{"noise_aug": 0.01, "time_shift_ms": 100, "win_length": 512, "tokenizer": "word", "vocab_size": 51, "encoder_norm": "layernorm", "encoder_norm_position": "pre", "text_encoder_width": 192, "text_encoder_activation": "gelu", "text_encoder_head_dim": 16, "text_encoder_fused_qkv": true, "text_encoder_inner_norm": false, "optimizer": "adamw", "beta1": 0.9, "eps": 1e-08}
Rows from block 3 of the text encoder, named by matrix and row number. Rows with one number belong to one neuron. Each number is 128 + 24 x the weight over its row's rms, rounded and kept within 0 to 255. All counts start at 0. Numbers have three digits each. After the name is the row's rms in percent of the matrix's.
# fc1: MLP up (text_encoder.blocks.3.mlp.fc1.weight, 576x192), inputs 128-191
# fc2: MLP down (text_encoder.blocks.3.mlp.fc2.weight, 192x576, transposed), outputs 128-191
fc1.400 073:152098131116181142129153115084152148132106090121140130157132168115159140099154159143148107127124188130142108143134136170133131110114164120115119141155126122114142099086132100087111105100105128
fc1.401 100:114105120124155187105116103111150144140105127092145121160166144136135188151112127103088095143107130124146088163143099136144118093115109099107116142156135160112121169126143137129117143147105125
fc1.402 116:142113131113138143116099137101153157099126116146119125163151157121110087100118117168111064101166160147151140102144118138123094150141147114091099146120117146111165141102096090124118123136137092
fc1.403 070:149118153057160138138140118148168145137098112141152152145149112141146068116147139162082127121102142148152124104153139178137130153137165111113145157156083132071126139084124134109123122113146173
fc1.404 083:140108099113152179119148114129146146175099106099151162150173138118175178135126104096124104120131138115164124153126122140179125133082106110116123137127143182098139100127116094106113110126108120
fc1.405 101:154133156126148143132133121102169169088120113116149135160120179126138154147171150150144102132128098134134117112128148137150170173135142134121099121163120109119162100108136111095120131103137123
fc1.406 090:131112132106117166142135134105170141140102115097184120144150150135093099101167108105106108104128108125141116124117183122153139122067160144116100148175086114101155122109116090127141135106114134
fc1.407 116:145104136136136172129163096131166153134134073140135130145133116140124121123150135118112126116120166116127088114120143143145140119070141103113102146156114153111143129119105110139108121107127187
fc1.408 094:155134117108110129166173065114151112114111154121172145131108142173117109128160139130123126100093125167132124120128133130144130136073128160088099184136106129123106139124129120133087140107145107
fc1.409 062:167082113117126131172165101119157168155107077134160140110131122174121146098124100156129116078139152143164105095136136133131145141110139117075062161157114123084133105115141097126110150116092109
fc1.410 116:137134112121146105140169135122131119140122119120134102163110166149153140134197148148141124098116114145166134107110164109164167130106138157078109148129132090102139110121114121087131118101134131
fc1.411 071:164104137118146142118135101098163139123143109125165165158141160142127133126148141071107105069117119143150128103149114169158095144092117097097106142152133152112170093128111106122085095128152135
fc1.412 091:128138123120140093102109139052104119086130128113122107180160155123115124119163158145121063103123132105143144152147112116119145098143151143119121133127136079090188147127110119077117121131143134
fc1.413 077:141123139117167157115140105106183151127104118127139133146165147157146145109155154170122084136111152128186116078143127142156116130094136096109126165138105117082154124097144105084105107112120116
fc1.414 095:142127122122123126113102083123146139116148136130140149150124163116144111116112173107126148115139122094186106127140116130166137136085095077116125119112144132082164091137092109064075113119145139
fc1.415 064:163102160091128123136123096080167162125134115139169123155142149129127090073156147150149099118092106119164107122125103135155125104129153121118093173105085123121161140132075100083114146091148144
fc1.416 080:163145158081156130131120105102175135127094135182155115127155128123113147129133149104115119101131147134179116111137077144123114163129140112080113117126120117113147087131122113124116131101152091
fc1.417 103:139096174092128141115103097090118139121092117114139152126170151166151120137095171137110122110099119148175118116151104114132125110115105128098118176139154140058141112164142107068117117136138119
fc1.418 106:144126196077129130114094135092132126103115136147171168142175111145115099133148143099123135102106081143183137146150103102145100117113075113116130192116125151083117084149132119086100140122141149
fc1.419 080:136093147081151149125124060130148120135104102126161148133151124141125106108145190135102127114096152135169085116116106159144138118074145135119119182141126145103125151158127093119117116137142111
fc2.400 153:166082183106133153102129084131124168138099085117136176134155165136128095146176159129092114111146125154141103124140130121161143142103119087072101170116136148097150112123108102090107096144135145
fc2.401 065:107158132125094122140139148162121138103138143142142146101140084099107081136143057105149145128135138189064160118134129108102112152147136116132149120090118143178070109167140137157124155161156131
fc2.402 094:099142134131136128127129140132121095146126156119139105108144097133160156127114114105130155152107124126123096150112108125105135112138118133144135094139136144117076116130150150124136166110112155
fc2.403 086:133076121105139151118109078113141145139108084131129147155156139131133115116121177119093109131118137124154104134144130154156110115106123095067102162139094139105156161121134081081100109123124123
fc2.404 017:104138115160114122147154121157142126120155163112145120112078097120115128147118072080136148123128151159106106119106089148092140139159147133099113079130142137161074115151118157162126174118185133
fc2.405 083:115092212129125160108105110138094158125123112119112146093159156132122135135104120117106108114141109125119146127137110085132145113105035134115119142115197153101148123144122139134143114152150132
fc2.406 038:116109142167123134122112108175124153131175098139122153126137126111132121120129132074153179122137110118094129109117174139140189116114111097114119113130169140148179112156113135121103120097221146
fc2.407 116:114145098135086094172150117133123088144139149139144105114107069136155146136180142092164171138088182154091088116142125143118124127156163150130128092121109103162080087157135155141150137128154118
fc2.408 107:105180109140114111156165144130117126148151161109143095117091134110142152155165097102123164136132165129143121138119139117126131145139168163149159090102121104142087128133116158133151078138097126
fc2.409 101:154101128090152129136136102099163140132103093144142118155156121149117113095119174148103072091125140133171115106123124139137106130096123140101106183136119113089176141117145078105097120116127096
fc2.410 102:094160132124103141125119141134123126114117149153142149103116118139114104162106111153097157164103164127149132130144104146107108158130171117160138108141103139138092138112113139131142123129081110
fc2.411 105:153076122083136135137150053121173139135103091131151135140134139162124119120142161143096103099125119149165079115134136130146109126093127125093098173124116133106140132107139112105097123123130110
fc2.412 091:142129110128134125131160150152093095141140146114114096110091104130130117153094119185121165172101191143128135108144075174112143149123173154106121111142131118121066147124126135127160140140083124
fc2.413 022:132121070112133122141150125114161136132107133118141138140120118119108138115135130043141102107131116146088088136101128136116135127169140140121104117159103114143132120146116090166140171107145130
fc2.414 078:131128157099137130134140159129124149140084138111144118142174122107122162119153108066083089101123120141131168127100128121121142115149127124158153116107119105146158109150111054155153152123122137
fc2.415 055:152083117100156139124126074122156150126127094137141152144131143140115115104117167129089118130133102123158114115128146142144111124119122103065112159136113135101145143124134081099093090109120118
fc2.416 034:116180162153138108121113151149133123129162149150129128110120102110139112128076110133140154157144150124154207122132107126113115144151136085173157103120154126151130134153115147131120152129134153
fc2.417 094:090134152134084147138157137154091112124135150101124085093118094122116111161157085152109134136088198157103117113116134162096155129107187155097129115150114143148059152138128143159151131128107135
fc2.418 105:111113147141117153129164136187121145128143128104120119098097106110107088148128070145108132130128193159099126110103091160088176163122160122123103107151113151150070157132112151170138159131116155
fc2.419 045:120171102162097139114137139144116111154161156111116099137138131113165150150202122073162173151113154109131130134096169143148186125106126114129137079131097134146125098142110129120125124104131165